{
  "model": "image classifier",
  "num_classes": 3,
  "fused_qkv": true,
  "parallel_block": false,
  "inner_norm": false,
  "moe_every": 2,
  "beta1": 0.9,
  "beta2": 0.999,
  "batch_size": 384,
  "epochs": 30.1
}
Rows from block 2 of a small image classifier, named by matrix and row number. Rows with one number belong to one neuron. Each number is 500 + 50 x the weight over its row's rms, rounded and kept within 0 to 999. All counts start at 0. Numbers have three digits each.
After each neuron's rows are labels from the 100 images, of 14848, where the neuron reaches its highest value: "peak at" is the part of the image that holds the peak; "strongest on" is what is common among them. Only what is clearly more common there than usual is listed. The data: small renderings of single solids in any pose.
# fc1: MLP up (model.blocks.2.mlp.fc1.weight, 768x256), inputs 128-255
# fc2: MLP down (model.blocks.2.mlp.fc2.weight, 256x768, transposed), outputs 128-255

fc1.3:517433552530537452525435457504573478553518502528462484578582498531592514473454468551478382539554534454513543579472569551396534489466483517589467586430560520528531522505570519509543486475550541523470480462502525583513535542485584522435453546519534477453514520542417466536562509529548616589515562457454559511431555522500470437519512466480458489520535517605579479527462429494523440591449
fc2.3:540441505445515428520475492491593457446500496479505577445481492528570454452450495517533422469492542525470485550475544499455394555440437487513532452486435581545552527550523583580467564478433546575509443449470548527450522496516510419578523562567366550524528571468463541515471509432535511482483424407490392478537436479500520542510574551534479477483504515453521456468544440359445453462480
peak at: bottom centre
strongest on: grey

fc1.112:458507390518486549509544566575490552509408538427565499512488478531450549488514551526526608570549515544533469464503474549553530571489521540496505506502522437556537445405542522517496454528543520538488503479556569550632524491501547470524563529501538476565532508471436571592448503523543456466573526442494546509410484579510399427489431545439512520510531460505570542478484505572495489516545
fc2.112:520500536535560495502464559507452475439438504559504558486452472488386460536542587494496495482466499496413476556440514556491437466578593474477588406564490470586549554452531390554547379506516485437551509579424473471440500529538456519511471426489414551566516431433561556464460538554449631463539563594498454499515395469519520417517417439507516526514514471514590527464537556538620544491468
peak at: top left
strongest on: white; black

fc1.413:644542472565487488480494503539595553489500594566392580545518446412556532538632510431387477533455541456502504571519606574448459481541482501545590474546523611510547496534506460510529514516497491577521558526476469492487494589529503501466488508476502478525533483535494510434484484552484605522528529506578414504585498386514493427440510489531584533569471464487523563590498489470527470480480
fc2.413:425511441427456482583480454527479537530423443479384515563548526501557523563561436421583458466546502523611552483468399486522552431496495570559472535467526457523490433507529513493481476448515505407513451441507488509544531537493549630508510555451517411589508540503503456512482467452455410497481456493442654511464556572529561525440510633422464470549433532456486462547472415549421478493556
peak at: bottom centre
strongest on: black

fc1.380:399559512518482543522494481466497473533571460525579450449539459524494504500433616496460529467497502596430521538580479446572468543452490505539543495542576537580526504491465583456459535490441545434577581469507457468482573591622543426500528500468501550464532520639549529542561559573570437489463466444513504418524637497490559538587543525598412499605466538558477511530536545528601438543487
fc2.380:600479521525464450490505497503471492474541427522513465454587447435499515549517463479565547451546529497531487519448450443466540428484414497503479384502584499523471483498466512515481469489467513509519445441498571546462563535542599531506495403502451485443533487503452380498439452525454467583502473452545436532525498507467423544477530528549407494614485485505434409462533650433503428511546
peak at: top left
strongest on: blue

fc1.386:562489635465532456491425470484501565510589433530526458523560462486461480554511602488614508476450473461541441526477491480480468533548448503459423534513499407379557438531593495466550552498433507357526522451507523485442545566461417457523601543512502545391524484552517432502492537459572518497498480529513417553551538573523501576541479568539425536607454517556471449491561488455486438437582
fc2.386:469470467429499551454592530467378536406419531467537480563503465548561563517519540536491613531461411501626463447446555533558481490500511463538591523461451574527531483496512464447487458560577541544536525470462515550492466424467501542511564475502469469541416489540538507563501366482448498472532601468563507451472546581550515555460470532449501496493496483507442513468507523546535475483547
peak at: bottom left
strongest on: black

fc1.539:456544593461568516433480586568350491513543463469625466539521482497417519518487512579450513542504493543482414538438465529500570479474490428492542471505499521499567490532541474531584441508515522530523466444479486572532524479522471426565495453495476596352578527447482493486509455452576543538578440496566497590443506556498439540451519475468441554521540583530479417460471569512611471555603
fc2.539:494494600507466525550516480523626479512494528503509447493390506503500523515542557486443496539624481473395497443526536510435450452622460510457469538492509505397517415543525535598543570529503447455427523513475497390487499574525476497479550551424509499547544411548485508506551492444514478542527426502558527565559581452397461505458447571532530414562494451429514527543429490478469449492498
peak at: middle left
strongest on: plain; light from: behind the camera; red

fc1.74:518394507541494445453585548484544595611535604485566535498521464482588547515374459501492483556548490373489517500608509409542449486455495526492456591461448542452543480496486500550429565625484507562465504430466495480537513543479517488479488560533524473542628510506572519510552454561573479502538502508480450542515494539440532606585495405529499524543508510523440557495489538497508443486566
fc2.74:598492568492443495499392440550426426550519474530486401588513464506527437475485454495493422415517495570464475485453505576548495508456505445448442540494546481513487446405525502507519509473473509474497481505560481501549475562492485480438555537502470561446473556526502494419493550538495516473488512541400588526416527504484600455458492501523432525569500597413565483560511450431518480482452
peak at: bottom left
strongest on: red

fc1.5:528495447550505556540517509551516501475372462504491513536468522590527480483559545467528550495547517508412500530450499552505551603530527563538507463450478592564555470487587540490538540460504593493618503548581554476560460540508536507482579533510486492593492448448431574538541501526553457465459563530494499428473529545553536440455437499442504510522455454481569541511480481510472534449508
fc2.5:483454535533480484466514537531613482459577496479478577448501505467441453507561582467514478546533509463412458475544513453397481507449466424519580462455482483518469485500529507466496580533500502476489547434542487496517553472483476487426502450471548556457504461509556468484420578481457493516567572482433401488579453557533494468546523496606589411479454475498515470526553611485458550591500
peak at: top left; top right
strongest on: white

fc1.753:426475461475579467553588527559430576530594556569637537531493470511593479528447507525473503506493607451523481596418549535545479509612436407518518498470483497414529516527449500487569423528504487505547598540439482444473526506491393497489432516551472542458623512482579552452500492567599496530564504562545484497560499447490487443448555466469430586509559537471542503447592596517564495451584
fc2.753:457529491551491471541460459319477472479514460513534540421522492489550498520527398475484384506521557547472473523475478541479527548461520471513499465505525490473367537531625507482570512534522485530449440539522511519560457494519406463542482559510460501475505555386494476451529471493503536516560442511430497560501404474554507450462539397436553452527481546551535538550474539541455528542415
peak at: bottom centre
strongest on: red

fc1.757:504533515463443551536459563578501596546546565512447488498592481488523524568528429462562457554596517586452489509518538478450559469535385478470504559563525457478569495555532573544518450666476425363586522534502622500534480563558455468461481546403594444378512473509444470495483518532548467565565525531508521529487571508441420438553529482554474539561493638514499448513521633538537530585565
fc2.757:537487427469562420562408509480557491541458463460518592464461516565485522423548533521684505507521482520489518424513397455485481585474484569546471508518454513467521511532545537491512497403516565554488359496619530461571564462515521440525534540513519463549465540466477541488532543458575414509466531397461530531473519449572512560527560565531491473437498543492466433504425399529460502459521
peak at: top centre
strongest on: yellow

fc1.334:479497504552556493562428560489461487506509466483528448477580436488539521504571558513533392543537503416452530555498520507515510482567563359496583491563528558514537502480474512544546492507481512496573541436466604471551486565553472400439512585482492497483490484513451584512543459520515510526533482484482500488581568476557583463484559432461417574525495576553450566514486563543625522545615
fc2.334:435549541527489459411420471544411446472476545534491475494479515494547429482483529468492476466477468539495452499493542557493486556501550381498549583520447504441372549473525521502557528428453524531402475492553474535582497551550445534457501596594474580452502574415543482418536558368517517465523379585387524470468489553539546443468519522503446582494522515457540442491531445435513550518455
peak at: bottom centre
strongest on: light from: behind the camera

fc1.703:520461462423582450535492558555519566489475568472545561616489474513531529564540485566527540500542502477510462539482471428507452584537432490590439472439509538490574489453524603511480530532498464406485500461607625535573519510482472475532486511530467520456539488488511515407472538543549459523459439430434456419420531478493490533498475543461417485504504626525463488504515536472461537490541
fc2.703:544486387490448454538461501515492534545458589485459489477505574530518484470497534499559508517494500472600558528488383438418489477473442524414448474590375461440409476496507506542521571538505487495482476466495491484520576513515493485543448444440529426589525551481400390525488478498495446521523405452518595555545528534547513562457638531491484533480526527493480463480498470488486418432538
peak at: top centre; centre
strongest on: red; blue

fc1.646:450454476596502442491534615531537577579508528524636460445598497440541432537443530435511513489470537492470507485625460471587523539464520476469517497511540560509560453482476527486454480545446535428478574494486467495522523633484439500456513454506571565492635597561609462434518481559535535476514458530473509478463473508472468535535462534621446555644479520520475505570518591492519409526495
fc2.646:458466505513421532436501483529527497519584475517503523480498443422519443513489459384581498474521531464556547504435471508508496460544457522430449487505506514562499457416483511505477501477497527440570477475483481454466522593465532488473510429483472507502529512522516530503348511536494457492491491510470556476528562487496550474508499507560498518609449568454544522488534520433503491459535
peak at: bottom left
strongest on: red; orange

fc1.123:573543471502518459551484502509562536484508527531445567451498498467457546603562509459422459487439569517544508593587575468433525518507515473566571542513432504466575536521492533425501464491426522498509462412521630520584474484437503525534498584534473457524546502442532510465496522443485571530446588511511424530491473515579517557516546403545483549517546480475471473470594515490486551437503
fc2.123:466392540460546617456532565545477475474501499443539558472520551535469483437547543471507513503528452513482499378454431420509523484439470521542430531448518447489567570524514509408515420485494467491514493452566508586517488462554505551469497510558645507444497425544553541511438590495499450393492554517401525494417527522479532505539524569567492451489442545541480482476422489551391629476468
peak at: middle left
strongest on: red

fc1.157:420533450523551513435536511519515506504469529505508609528442511493538513509521437489488454508494510486592409583456526422491485528557504575483557469510601487581568595544467451498464480499473474620485545675582505483466518447494558525529427490508523431578506554569570583460470534571526431495439528488533554496478497461528497523544496454490526490444512500526464542630468538515515567554496
fc2.157:455556495515487571435545528468487499481471556518514492435390516480495532470539484539498568499510402453519475519545516492528387461533452539504565404562503496496422477531419488498457458402543556597552466489395502555444573518546563445566497453489421465560533549531500561542379439434542500480529479482620440501551524489399467543521470545519510538525485445459502463424520503519554439477511
peak at: centre
strongest on: teal

fc1.588:477526539495507537480516497457493485497534530542535518487488428610468547549544430550517488475604550548544438517487573574539428495661499469617549442480452505624671549462504569570544532485512496366543515515551533510538468513483530504599531563500504499538525445522469463493532512462548521535421495483522491443470490474509612536502539432514508476514509498408503515512506555463466516467528
fc2.588:524577569521506527543440528534463510560534496587486525478527497448422447516616414424498429483526568506439456498513460543452509450555528440466447536521548458427438432435539467517574418406466414442540547517549454491509517570483509525478505556461581436495564489410544477469548530592550554430571531595463600530486482484514538440516553477428441459579447520432542549567516544494478530434487
peak at: centre
strongest on: blue; light from: behind the camera

fc1.391:462414573564506516544543557540497480527467590442566477457559413504600551481450568491620404490538530499497522501565495438536486497513523444473562595464471525503582504564509492543522533524437479421513596435501560464492440550521476532529495568414545552498541403536443479518594574497565493532512484602449462528492521513525477558601553463578468488544511523469446512469493585486490544482554
fc2.391:483486516444436513494513461478540432508573461508524466590500369467646548506342492528477479536495465522523485614431519556471435514466482499555491493396599496484535478536470522523475597455456511506644478544456493476440479510420535430503515567458404592525434581478448517545451437496539520499524501500546432521436529471445439525490474528562507608563380536438535460490563502521542458511473
peak at: top left
strongest on: black

fc1.702:584507568467515517480536478528519552524457539551464569561577485473571521565642527480547487482475425474543441525461514516541501487545466456617442511452560520488556458541509484507518476500518437493521421578468538614444503578487469686482493553534576437480508456476573476424438490489427459522634551469577531464506536427565462526463427487472489569578447460549478503465451499497454471601515
fc2.702:532523456455484510563340503539505426517553526518415511493514500451511488510494487436502413504457456634524505521495475561543470514495533547570450511429487491543461492461488437549498427422469518559507510502466448527471489506434443463456467533460512549520498651500511450476514512621536503417494497546403519563471467656495525484541487551448558598437463525478553519538454395578488536444455
peak at: bottom centre
strongest on: red

fc1.384:554392506525460428504522544562453561588628562539558380550481497479442467513444405545517521463476555399518574540527476474479459523535466563432441548529471389489520528455564581529455505470547490520444537502492520541453513611515424490441523427525444622379616486580530465510532517512626613519486438530423487552477486436413626507534549434473450563551486513518513500479526456504575459486478
fc2.384:446433463462460480495552413494466448464525505531529576542400499494580441454365504509419450387441572587481535526516444539549555560485564459397436604401454509448550528476547481439558564513544452499471507513595393540460438503506463483527491430500436543570445515524537525463536565492511506519552458465484525475536514546544544450503498546534463510518441523462522496446528446533521543446504
peak at: bottom left
strongest on: red